Rows from block 7 of a small sound classifier, named by matrix and row number. Rows with one number within an expert belong to one neuron, the router's apart. Each number is 128 + 24 x the weight over its row's rms, rounded and kept within 0 to 255. All counts start at 0. After the name is the row's rms in percent of the matrix's.
Before each expert's rows are labels from the 100 clips, of 14976, where the router gives the expert most weight on average: "responds to" is what is common among them. Only what is clearly more common there than usual is listed. The data: tunes sung on syllables by a formant synthesiser. In brackets: how many of the 100.
# router: router (model.blocks.7.mlp.router.weight, 16x192), inputs 0-95
# gate: expert gate (model.blocks.7.mlp.gate, 16x96x192), inputs 0-95
# up: expert up (model.blocks.7.mlp.up, 16x96x192), inputs 0-95
# down: expert down (model.blocks.7.mlp.down, 16x192x96, transposed), outputs 0-95

# expert 6
responds to: vowel: /ɑ/ (63); first note: D# (33)
router.6 078 [141 125 114 162 124 151 117  99 136 119 164 130 110 118 104 108 126 131 144 149 106 141 114 103 167 121 141 102 129 129 125 144  85 168 160 148  81 112 126 143 148 130 140 105 161  91 125 103  96 132 107  98 151  93 136 174 124 119  70 139 140 161  62 144 157 125 106 115 113 109 131 120  79 184 148 129 139 144 119  93 108 177 118  98 122 148 149 126 113 138 116 112 106 120 111 174]
gate.0 102 [ 87 107 124 109 161 113  79 143 119 128 115 145 118 133 150 133 140  91 119 108 111  76  83 166 150 145 145 119 139 132 174 133 131 117  93  63 135 120 177 141 161 160 142 108 128 147 110 127 159 130 170 205 140 127 112 119 188 168 122 117 157 157 129 128 161 105 122 142 130 132  74 126 124 128 154 150 137 159 130  93 125  96 149 130 111 129 145 118 129 143  93 102 126 106 108 119]
up.0 095 [160 145 114 147  97 131  94  89 112  46 118 118 106 135 128 103 118 167 147 130 121 135 161  98 139  98 121 123 135  92  92 143 133 154 173 146 108 128 102 145 147 144 128 109 170 164 140 143  92 141 145  80 125  59 153  87  83  95 107 129 109 142 130 156 118 141 113 147 122 131 153 145 107 137 110 124 144 160 136 137 149 144 116 141 130  98 131 148 126  87 152  93 118 177 189 161]
down.0 100 [161 124 135 152 111 157 169 159 124  99 106 125 138 114 101 138 160  83 135 123  95 141 116 140 142 151 164 145 114 129 162 143 156 122 119 154 152 127  96 132 110 120 147 112 127 144 160 131  97 115 133 155 163 134  99 136 109  79  86 135 106 120 139 172 113 146 123 123 151 144 151 117 148 128 125 100 133 121  85 127 146 177 169 123 142 143 104 118 132 117 147 140 108  89 156 143]

# expert 0
responds to: vowel: /i/ (42); vowel: /ɑ/ (39)
router.0 077 [153 124 114 149 111 156 125 103 158 134 147 139 124 145 105 126 121 135 149 145 101 138 103 108 148  95 132 103 132 143 113 149  92 180 160 151  61 129 140 122 139 124 148  94 155 109 149 113 114 133 104 120 157  92 143 176 108 102  75 138 129 130  59 160 169 148 124  94 144 117 151 118  77 155 142  95 100 148 133 112 109 153 113 103 103 132 178 117 103 151 118 115  93 128  98 152]
gate.0 100 [127 148 151 116 116  92 131 113 174  95 117 141 118 162 109 125 124 137 117 140  98  99  96 149 119 127  82 141 122 125 158 159 114 113  98 163 130 125 145 133 140 119 103 110 180 122 164 153 140 141 122 134 158 107 107 103 102 122 128 137 114 111 113 144 146 186 116 140 116 109 105 109 139 146 116 127  78 126  98 128 103 116 129 131 160  73 126 124 151 142 128  90 185 116 128 121]
up.0 100 [140 161 137 120 117  94 133 121 163  74 141 148 101 152 122 126 117 151 141 159 111 106  77 159 142 110  86 129 130 109 157 146 120 122 114 145 133 107 153 104 146 116 101 100 163 122 147 153 133 140 109 138 156  97 128 101  89 120 113 134 101 108  91 134 139 164 113 137 107 137 101  98 130 123 121 128  59 134 115 137 106 109 128 116 163  79 135 107 154 146 132 101 185 115 132 133]
down.0 104 [ 92 105 127 125 125  88 144 136 142 144 153 104 139 131 111 142 118 165 142 116 114 116 133 112 137 110 122 150 126 139 160 127 175  95 123 140 124 130 133 133  90 133  86 115 109 139 152 114 114 129 160 127 147 103 130  79 138 188  89 129 111 141 114 134  97 128 112 156 147 120  80  83 196 132 186 150 113 149 111 109 169 159  96 147 117  84 120 123 147 150  97 158 142 161 130 126]

# expert 3
responds to: child-like voice (52); pink noise (32)
router.3 077 [153 172 145 153 141 155 103  93 152 136 146 120 135 152  84 110 101 146 145 169 115 132 127 106 155 124 154  95 131 111 149 111  87 145 137 157 102 101 123 125 135 144 109 110 139  87 124 139  82 128 121 123 111 101 142 135 106 136  76 134 148 159  83 158 147 126  94  74 121 120 143 128  68 146 168 149 119 147 128 100 113 145 103 138 139 163 171 110 145 167 114 101  93 139 113 171]
gate.0 100 [134 128  92 105 111 128 103 144 131 148 132 142 102 106 106 114 154 152 156 128  97 171  71 112 117 177 179 106 128 109 125 162 102 120  72 125 125 127 104 130 119 149 113 111 143 112  96 141  94  97 151 159 139 153 141 110 103 121 126 135 130 130 158 126 128 117 142 145 133 109 107 116 112 156 118 129 143 103 131 126 154 158  77 154  98 130 119 183 139  96 134 118 109 113 109 139]
up.0 109 [147 155 147 121 164 112 184 130  72 139 148 145 142 124 181 127 121 123  91 131 166 114 152 116 105 105  86 162 140 163  97 111 107 122 154 109 134 112 127 122 124 115 156 164 133 139 192 116 179 175  94  89 119 101 118 157 121 131 129 152 129  99  93 133 102 124 105 113  99 142 124 136 127 122 130  60  69 139 138 137 123 110 166 112 134 106 150  99 123 146 101 178 144 104 166  89]
down.0 100 [157  97 174 157  89 157 132 134  67 123 156 117 139 156 192 126 127 141 142 102 146 130 114 111 119 123 130  82  99 145 152 114 158  81  97 136 111 151  97 147 104  91 110 122 144 108 128 110 128 145 143 150  86 100 109 167 123 127 170 116 138 105 110 104 111 109  89 130 126 105 126 127 132 115 142  71 163 129  87 133 156 108 122 152 139  87 145 121 131 164  96  99 159 139 101 123]

# expert 7
responds to: pink noise (60)
router.7 153 [112 100 152 138 125 109 112 163  76 142  87 115  84 132 155 156 114  96 109 134 146  96 113 156 128 154 101 117 161 132 133 102 195 120  77 114 176 139  89 129 112 148 130 152 128 110 131 160 144 123 114 164  81 171 118  87 110 129 182 112 134 128 180  87 109 128 143 137 118 143 127 162 157 116 113 140 119 115 117 140 136  92 129 128 158  95  85 153 128 131 113 136 141 150 135  94]
gate.0 103 [106 130  90 128 171 112 118 116  95 156 136 133 145 134 144  80 141 119 142 161  71 121 105 143 153 128  86 162 149 151 130 143 140  82 133 113  97 157  93 160  94 117 140 110 117 108 100 139 102 151 140 119 174 140  67 137 120 114 114 116  88 131 174 149 123 115 146 166 118 123 133 141 134 115 117 167  99 112 127 111 160 123 129 135 112 129 116 120 143 148 101 113 107 134 107 172]
up.0 106 [ 91 149  68 159 152 100 125 113 101  96 163 122 129 184 149 145 122 165 143 116 160 113 115 138 166 102 114 119 111 146 137 145 110 137 113 151 141 126  89  85 130  78 129 163 161 101 118 121 141 128  87 111 140 164  90 153 134  96 146  96 104 144 104  88 108 109 117 126 149 132 161 117 142 147 125 125 126 106 165 153 125  93 121 111 117 129 167 111 173 133 148  77 125 132  99 138]
down.0 110 [ 88 100 122 172 157 121 141 116 174 157  65 124 129 153 116 151 133  72 195 116 115 147 149 182 133 130 127 135 133  85 179 144 135 134 139 153 136  89 112 166 112 104 101 129 112 150 113 118 116  94 136 145 150 102 130 137 124 139 121 138 102 166  99  98 128 150 134 114 151 157 126 139 118 137 119 186 153 134 165 130 127 153 142 111 152 138  97 122 113 124 165 117 124 160 114 167]

# expert 2
responds to: first note: E (46)
router.2 098 [135 136 113 113 121 179 137  87 136 124 138 137 144 117 121 116 124 116 121 158 123 154 152 108 115  99 124 127 164 135 122 155  79 138 168 135 126 124 135 121 178 143 161  82 148 140 156 114  92 165 122 107 114  92 148 143 129 134  78 121 137 139 120 162 140 108  85  79 131 126 142 139 114 133 153 124 119 161 165 140 104 158 121  92  97 151 156  82 105 111 171 133 110 138  88 163]
gate.0 122 [150 100 146 154 123 140 134 123 128  87 123 140 149 161 142 197 137 145 130 122 134 148 135 148 151 130 113 132 186 107 166 102 112 148 127 134 187 139 101 130 117 112 170 135 112 128 141 157 126 111  83 116 113 126  90 133 135  91 114  72 142 150 133  87 163 123 124 127 152 137 110  89 167 140 161 116 131 127 140 141 104 165 165 105 114 155 145 126 108 132 141 170 110 141 120 143]
up.0 126 [ 91 127 137 104 128 125 130 145 126 150 128 137 142 134 104 103  79  98 136 116 126  92 161  96 139 147 140 132 107 172 101 133  97  92 121 135 116  88 131 129 151 115 143 164 149 120 136 102 176 174 164 124 153 122 161 121 145 157 127 145 156 112 104 154 119 119 131 134 166 121 128 150 116  93 116 137 145 122 160  62 108 103 144 111 172 119 129  93 148 107  81 103 149 121 111 119]
down.0 123 [105  76 183 157 122 169 163 118 134 127  67  98 110 104 148 141 117 108 153 150 147 146 142 157 125 131 115  96 149 113 117 108 137 122 117 154 144  95 149 141 101 123  72 131 169 138 112 173  87  93 148 129 125 122 145 152 146 129  87 158 111 151  98  91 100 160 155  99 130 126 102 108 120 146 163 143 112 138 152 153 160 138 112 123  86 120 126 136  99 118 156 137 159 179 112 133]

# expert 14
responds to: the note F (57); first note: F (46); vowel: /o/ (36); clipping (28)
router.14 138 [154 157 105 108 131  88 201 113 145  94 134 106 160 161 169 134 145 124 121 116 116 160 159 123 105 118 162 188 112 105 127 125  85  89 143  92 115  78 159 132 132  77 119 154 129 153 135 113 175 143 144  76 145 126  93 130 183 172 154 121 100 144 120 102 123 117 134 150 137 116  88 122 161 104 118 136 125 119 124 130 148 165 153 154 101 136 134 152 165 121 121 149 120 139 134 131]
gate.0 096 [110 141 128 123 150 150 146 190 151 159 147 150 139 109 132 178 126 125 140 109 147 156 142 134 152 137 128 105 110 126 180 162  93 131  79 148 104 114 160  86 129 105 111 115  68  98  72 153 105 117 124 116 114 169 147 158 147 128  90 109 142 145 145 115 128 107 149 117 116 141 135 130 142 106 119 131 175 120 149 150 115 174 107  88 159 176 130 141  94 108 127 125 110 129 108 117]
up.0 095 [142 100 187 151 156 108 103 120 119 116  93 119 138 123 129 126 139 154 114 131  94 133 104 147 154 154 123 132 122 128 107 145 132 144  86 144 149 151 118 143 111 152  78 126 141 169 107 131 110 100 104 174 149 141 110  91 118  87 161 164 138 141 144 125 124 153 129 143 125 143 142 156 151 145  84 131 107 132  65 128 178 119 163 137 123 129 112 137  94  99 153 128 153  83 157 129]
down.0 101 [157 155 117 131 136 120 129  96 179 103 134  88 102 149 110 169 133 129 141 132 144 136 142 138  98 148 130 162 123 130 118 133  71 135 163 116 116 144 126 111 126 128 150 137 187 120 126 106 180 132 126  71 133 116 140 140 168  98 147  83  89 125 110 136 135 122 104 134 177 142 119 118 118 115 128 101 149 129 173 143 121 121 138 120 187 116 102 128 181  96 118 145 128 141  91 161]

# expert 12
responds to: vowel: /i/ (37); first note: F# (25)
router.12 082 [138 121 135 127 123 186 129 122 147 139 178 154 154  78 124  96 135 139 128 152 137 144 120 100 137 134 156  89 107 139  92 131 105 159 131 120  95 122 178 108 153 161 138 108 131 104 134 113 150 174  94 141 165 103 155 109 117 137 121 132 147  89 101 131 124 118 125  86  82 111 154 127  81 134 132 112 147 156 109  90 118 132 104 136 104 157 156 112 111 119 134 139 150 117  63 113]
gate.0 084 [ 82 117 154 145 110 136 134 168 141 150 136 157 154  98 146 107 173 140 111 164 127 147 117 160  86 167 146 143 120 130  95 111 143  97 119  97 121 107 155 131 117 129 163 107 179 124 107 136 163 126 158 138 107 120 103 123 147 154 148 148 157 108 177 155 129 150 174 136 130 115 136 106 120  92  81 134 123 137 125  90 116 164 162 102  87 111  74 122 163 166 114 160 116  98  99 114]
up.0 090 [120 130 109 123 124 123 143 105 121  96  87 140  99 142 116 137  97 136 143  71 141 102 160 115 141 134 111 128 132 138 137 141 141 168 129 123 139 165  91  98 121 169 108 163 101 128 137 137 126 119 103 134 138 126 181 124 138 122 114 129 100 138  61 105 119 116  82 139 139 156 143 174 121 169 154 116 111 128 149 134 152  66  98 161 144 135 168 159  87  91 141 104 141 132 158 119]
down.0 083 [107  97 162 133 137 126  98 118 124 124 183 134 162 119 136 122 111 165 148 158 133 113 128 115  79 110 120 137  91 152 166 154 139 136 100 115 145 142 109 128 112 110 132 148 148 123 110 128 112 131  96 112 161  83 127 170 111 108 135  81 127 125 116 122  96  88 110 164  87 107  79 113 113  97 158 107 114 194 135 138 132  96 129 132 134 143 128 115  94  96 117 130 188 175 119 127]

# expert 15
responds to: vowel: /u/ (56); first note: G# (35); first note: D (32)
router.15 102 [ 39 178 156 157 136 146 159  98 180 129 110 147 103 134 100 105 156 148 142 150 141 127  77 119 121 111 163 156  87 128 134 123 128 118 162 120 106 108 163 133 155 140 109 145 100 137 128 140  74 135 152 155 145 130 130 182  98 155 130 157 119 140  85 136 120 121 152 104 121 143 117 135 107 121 134 153 131 145 141 148 112 133 145 100 123 105 133 118 110 117 158 136 133 148 161 141]
gate.0 104 [157 127  73 144 121 124 120 145 145 136 119 136 135 113 155 137 147 149  96 150 119 141 171 150  96 111 153 121 148 144  99 122  73 137  96 125 137 166  73 137 128 101 117 133 160 143 122  83 126 104 101  69 143 175 107 127 122 145 125  61 145 104 158  85 166 115 119 162 120 144 117 167 155 102 125  78 149 110 152 187 106 142  74 150 185 143 164 163 120 132 111 109  81 122 120 136]
up.0 108 [134  99 141 118 146 133 104 135 159 126 154 142 148 127  81 106 141  95 156  90 120 136 107 134 134 127  82 127  96  83 172 138 156  90 133 153  93 122 158 138 135 157 139 104 149 107 132 178 166 103 123 161 119 134 148 156 159  73 144 152 140 117 151 151 114 145 146 114 150 113 186 116 123 134 134 171 149 134 114  71 139 150 156  82 102 173 112  94 158 117 144 158 150 107  99 101]
down.0 104 [ 84 156 140 139 123 132  99 105 156 140  98 121 138 166  89 120 149 124 161  86  92 134 125 168  82 120 135 109 158 110 151 133 109 168 100 149 124 137 116 148 157 166  92 124 103 126 139 158 148  85 125  79 111 151 160 135 119 128 142  90 135 127 110 142 120 127 126 112 173 157 138 113  93 170 139 157 164 115 119 143 116 106 159 115 175 180 130 134 122 104 130 137 103 129 101  98]

# expert 11
responds to: first note: B (28)
router.11 113 [128 121 117 129 136 141 114 102 165 118 163  93 108 130  98 139 105 146 133 143 142 125  98  88  82  78 130  82 141 162  91 135 123 154 143 126  90  97  88 140 145 128 159  92 147 110 136 119 134 136 124 148 174  58 131 136 116  94 101 176 173 173  91 129 170 103 121  80 130 153 137 111 106 153 133 121 111 136 164 115 122 130 103  88 107 106 155 131 142 132 127  90 116 163 129 143]
gate.0 090 [118 107 105 130 161 146 132 130 131 100 109 180 128 153 154 135 133 119 152 114 131 109 107 158 115 127  91 121  91  87 165 152 158 119  87 102  82 144 128 154 156 162 104 133 105  99  67 174 132 147 129 129 134 121 160 152 127 112 123 121 104  97  90 143  82 112 160 105 164 149 188 128 138 134 142 109 159 129 160 103  94  91  94 119 148 113 131 121 165 104  91 114 153  89 149  89]
up.0 094 [153 132  96 121 118  79 142 114  98 142 106 115 136  81 128 124 134 117  98 126 123 108 125 140 117 137 120 115  97 124 108 128 145  81 122 123 132 115 128 108 134  53 159 103 160 149 166 123 131 113 119 153 131 154  97 108 138 123 114  97  86 133 147 134 115 172 106 166  94 125  96  81 174 141 180 136 159 126  87 116 170 117 161 125 125 149 147 114 144 156 135 161 162 171 124 197]
down.0 093 [123 132 131 110 116 144 148 125 139 126 103 127 143 100 122 152  90 111 112  75 163 171 145 165  85 112 116 142 100 187 116 152 188 130 119 113 145  95 142 150  89 137 107 131 113 163 153 121 139  97 118 147 153 155 112 123 110 110 129 114  99 149 103 127 112 169 123 139 146 164 127  76 122 137 138 142 116 117 140 165 112 112 140 128 152 102 100 168 107 114 128 127 106 113  73 152]

# expert 1
responds to: first note: E (37)
router.1 092 [143 137  98  94 133 134  91 134 140 126 138 153 149 102 125 117 137 146 107 102 142 142 144 136 101 141 105 141 156 158  83 145 106  92 134 137 101 191 155 151 112 117 116 135 118 133 104 140 100 176 101 121 128 152 134 117 117  88  93 157 129  72 141 165 172 143 170 148  90 118 144 107  80 136 126 150 144 132 179 138 121 126 119 129 118 181 119 110 116 122 139 153 116 113  96 126]
gate.0 107 [149 126 114 131 109 167 123 165 150  77 110 138  70 132 124 120 129 124 115  99 125 103 120 101 104 144 117 163 107  87 109 113 168 117 102 147 145 111 123 132 142 152 118 135 115 131 119 112 144 126 153 122 103 172 118 144 127 138 125 109 116 121 125 129 108 134 100 108 110 155 100 105 124 142 176 175 136  86 123 127 154 108  85 111 148 153 100  86 141 167 115 119 160 106  89 104]
up.0 111 [128 106 158 136 141 128 106 122 108 194 154 118 141 132 149 150 102 160 166 176 134 145 152 145 144 113 140 108 154 178 158 126 108 121 124 127 115 132 112 120 104 118 160 158 113 125 145 138 127 146 120 109 140 111 157 124 110 113 156 114 146 125 129 104 173  82 160 177 153 102 134 151 103 116 115  92 151 152 114 130  87 124 139 146 129 113 140 169 113 111 104 132 109 134 159 144]
down.0 103 [157 125 154 115 142 151 144  91 144 128 141 114 127 120 110  98 152 131 165  88 123 118 118 135  88 103 124 159 139 144 121 145 103 110 101 159 157 154 125 120  95 115  99 109 158 104 172 131 129 105 133 137 146 127 103 156 105 101 153  96 108 114 135 110 139 123 125 159 113 180 113  59 142 157 107 152 111 133  94 150 122 108 148 154 164 104 110 149 120 159 132 195 139 163 120 122]

# expert 9
responds to: vowel: /ɑ/ (42)
router.9 103 [ 91 136 113 119 130 153 119  86 161  89 178 141 149 137 100  90 121 187 110 139 122  86 148 130 127 114 150 142 116 142  96 105 128 145 156 161 168 133 169 157 152 131 154  93 113 147 116 145 144 123 119 127 177 144 150 125 127  88 106 141 125 132  66 117 145 149 109 122 133  98  90 128  97 186 164 168 108 145 117 135 118 108 127  97 146 138 135 141 140 114 137 121 112 110 151  96]
gate.0 083 [100 130  99 110 123 145 146 120 162 131 153 146 117 127 168 121 129 140 105 106 122 183 151 115 126 107 160 129  86 136 132 142 157  91 116 119 129 148 105  96 168 100 111 101 173  96 138  70 160 125 174  83 160 128 185 130  73 167 121  91  98 181 144 151 137 151 121 141 148 129  94 124 104 158 136 146 120 108 146 125  81 141 104  86 157 128 143  94 122 127  46 137 124 161 158 123]
up.0 080 [ 92 163  55 120 116 114 158 123 156 125 172 146 156 129 160 112 174 142 111 100 124 157 154 131 159 111 139 153  94 108 120 130 121 117 126 139 134 152 121  89 160 143  94 101 140 105 138  93 146 104 133  91 158 128 174 151  79 161 102 102 126 145 161 162 156 126 118 138 118 121 116 148 130 156 117 124  90 102 167 134 115 139 143 103 139 130 162 128 138 136  73 128 134 162 169 115]
down.0 087 [164  88 116 180  94 148 158 155 187 139  98 138 134 134 120 138 122  68 133 137 179 125 139 151 122 158  92 144 118  89 101  88 125 119 115  97 122 117 101 176 164 131  87 141 150 137  82 160 126 137 158 114 120 122 109 106 124 140 131 146 127 102  97 144  88 125  90 124 158 146 167 162 130 143 128 159 133 133 148 113 139 161 135 129 144 117  71 119 108 122 102 121 131 142 104 126]

# expert 8
responds to: high voice (57); vowel: /ɑ/ (43); first note: B (29)
router.8 077 [146 123 109 145 130 159 112  93 167 139 142 138 130 132  97 132 127 134 162 138 116 133 118 105 157 114 164 112 131 149  98 133  89 174 163 152  68 108 146 112 144 142 138 106 156 112 142 110  98 128 117 115 154  84 163 171 118 117  54 126 132 148  78 153 170 144 127  95 121 138 145 129  72 158 159  93 122 157 148 100 111 151 120 102 117 140 165 123 118 157 120 115 110 132  90 165]
gate.0 079 [104  98 143 108 139 134 127 151 195 110 163 143 100 132 104 171 111 110 144 116 110 129 126 122 117 153 124 108 113 144 176 173 142 139 132  82 142  88 120 122 156 172 129 163 147 113 133 142 102 142 112 188 115 134 138  99 124 109 110 132 116  94 137 169 134 171 130 114 143 126 149 166 102 174 140 172 151 132 138  92 111 143 136 148 151 158 159 170 134 110 132 148 118 128 102 154]
up.0 083 [121 107 131 122 140 113 110 154 201 124 174 160 117 144 113 173 131 123 130 124 108 119 109 122 124 139 133 120 118 123 167 155 131 131  80 104 135 103 133 110 190 174 124 128 168 115 120 126 115 136 139 179 140 130 129 121  77 105 120 127 111  95 161 159 147 150 119 142 136 142 134 122 103 158 131 167 162 103 125  86  95 151 134 112 147 134 179 153 149 126  97 135 116 113  97 132]
down.0 087 [121 134 144 128 170 131 125  95 131 115 155 125 114 124 120 137 108 108 137 146 148  75 158 123 134 111 120 135 117 168 132 130 111 152 182 112 144 127 107 127  97 148 108 143 152 128 157 101 179 146 104 125 113 163 118 124 127 123 170 117 149 133 146 139 134 121  91 135 139 142  85 116 112 159 121 135 138 151 127 119 101 120 182 149 153 121 123 116 161 127 107 160 105 124 117 133]

# expert 13
responds to: first note: B (27)
router.13 083 [152 119 109 132 117 161 106 118 167 142 158 136 113 132 104 113 114 122 146 138  76 156 110 130 143  89 155 112 137 126  89 140 104 150 185 143  69 120 124 118 145 137 127 121 180 116 128 133  95 126 119 102 137  71 145 164 127 133  69 148 140 151 101 151 131 123 137 109 125 106 142 110  60 175 135 119 125 131 153 131  96 181 106 124 125 134 189 113 100 127 132 117 125 125 106 184]
gate.0 082 [120 101 126 129 135 135 133 164 164 116 157 131 158 170  80 122 108  59 145 129 152 103 125 113 114 147 149 141  91 131 141 155 152 146 155 114 157 101 124 134 142 134 131 119  48 120 110 126 164 139  95 128 115 146 142 113 129 102 126 140 161 123 140 148 147 111  90 106 162 102  79 121 142 115 115 145 138 167 130 118 142 132 141 122 124 156  78 106 118 120 111 140 113 124  72  92]
up.0 081 [131 126 114 137 151 127 129 141 134 156 116 103  73  73 148 102 147 164 162 143 147 164 127 122  97 141  96 115 147 146  68 165  93 127 134 118  98 141 110  69 106 178 134  73 134 101 141  88 110 106 140 105 167 155  98 127 117 146 125  92 143 105 130 130 161 167 127 151  99 116 166 110 108 124 114 140 124  88 132 159 127 121  92 134 124  99 151 139  70 152 121 146 107 101 152 169]
down.0 085 [132 119 126 142 115 138 130 103 140 112 124 135 131 158 142 144 117 150 128  58 134 151 112 119 184 118 126 123  86 122 121 138 182 168 146 106 129 131 107 106 146 112 104 118 109 110  90 121 111 136 117 130 129  85 132 175 109 132 151 133 156 166 107 125 135 188 152 123 109 139 152 130 114 173 140 117 143 138 119  88 117 139 106 102  97 106 127 148 138 145 149 109 137 118 142 122]

# expert 5
responds to: vowel: /o/ (43); white noise (34); first note: F# (28)
router.5 097 [170 136 107 158 111 144  97  86 168 148 158 132 143 133  81 118 148 130 132 127  99 165 149 123 115 102 136 101 108 124  97 152  93 163 186 177  82 109 123 121 164 128 159  84 153 144 115  94  73 115 108 108 167  94 155 154 142 114  84 152 131 137 109 137 123 124 103 102 132  97 136 133 124 127 146  99 116 154 152 127  88 148 137  77 145 111 173  81 131 143 151 107  90 158 101 176]
gate.0 099 [104 126 137 124 169 141 144 121 119 159 106 117 156 133 132 102 146 131 129 171 100 140 162 150 130 170 122 121 152 120 135 133 107 134 122 119 120 127 189 152 129 126 156 108 150 140 104 105 161 108 132 127 132 117 122 148 116 113  93 146 133 187 166 137 150 121 166 143 149 118 113 134 131 141  70 124 147 120 125 132 149 150 119  97 101 128  90  74 145 113 114 134 136 139 140 127]
up.0 102 [128 143 128 119 156 151 127 109 129 151 172 149 138 132 122  90 166 131 127 134  95 148 133 136 151 130 128  96  88 160 136 145 129 135 107 112  91 131 137 141 118 134 156  87 153 141  79 158 157 116 138 178 135 132 112 138 132 131 110 155 112 154 154 155 124 106 178 139 141 110  96 129  90 144 106 144 102 125 117 141 132 139 136  97  96 123 111 112  92 139 100 104 120 122 129 105]
down.0 094 [102 126  94 119 183 110 108 130 169 146 121 103 109 136 129 145 150  83 152 143 105 160 142 149 137 153 105 177 140 127  90 139  84 122 119  67 127 140 125 118 136 108 134 135 156 159 131 124 164 107 141 126 123 113 112 140 112 166 168  91  97 158 147 165 143 139 146 104 151  99 106 153 111 120 127 170 109 150 157  92 104 146 112 129 150 120 135 102  84 140 144  99 129 157 127 175]

# expert 4
responds to: consonant: /d/ (29)
router.4 109 [156 139 105 152 148 123 125  68 143 162 149  98 101 133  97 104 137 143 155 139 121 162 111  96 161  86 126 140 113 126 112 121 144 141 175 138 101 130 104 134 123 134  84 114 175 105 131 136 120 153 129 124 185 128 154 162  90 124 107 142 152 168 116 138 122 109 111  67 118 131 128 125  76 141  98 121 107 140 172 109 132 135 164 110 102  84 163 108 142 119 136  85 127 154 107 148]
gate.0 093 [119 131 155 113 113 144 104 147 137 178 128 133 116 134 128 168  88 117 119 103 194 172 154 155 109 128 189 119 110 137 141 121 133 153 145 140 163 121 132  89 124  87  83 133 112 155 135 117 151 133 159 102 139 118 168 169 107 107 119 113 128 157 112 119 108 121 167 155 133 148 136  98 105 149 150  98 180 114 130  77 103 122 105 103 143 106  78 147 128 133 147 151 111 150 104 125]
up.0 099 [127 110 102 123 126 132 147 111 135 106 120 160 147 140 164 141 142 123 109 112 127 104 145 121 130 132 122 103 135 150 149 165 114 133  97 130 137 116 143 164 130 139 131 137 116 167  96 130 145 138 130 139 116  90 146 129 117 198 123 115 118 106  72 100 140  94 111 115 134 156 111 161 128 115 110 116 102 143 147 173 105 102 143 146 123 106 124 127  86 119  83  83 123 118 152 122]
down.0 095 [117 112 128 117 139 152 105 116 145 154 120 137 160 174 127 171 100 146 119 117 139 135 105 142 160 141 119 108 122 159 107 156 117 118 149 148  91 139 160 151  65 123 119 148  80 104 148 177 108 121 107  90 134 158  87 168 130 115 123 108 158 113 128  92 124 131 167 129 128 154 145 153 127 160 105 132 134  76 146 167 143 106  72 117 182 144 123 132 138 128 119  81 112 125 133 104]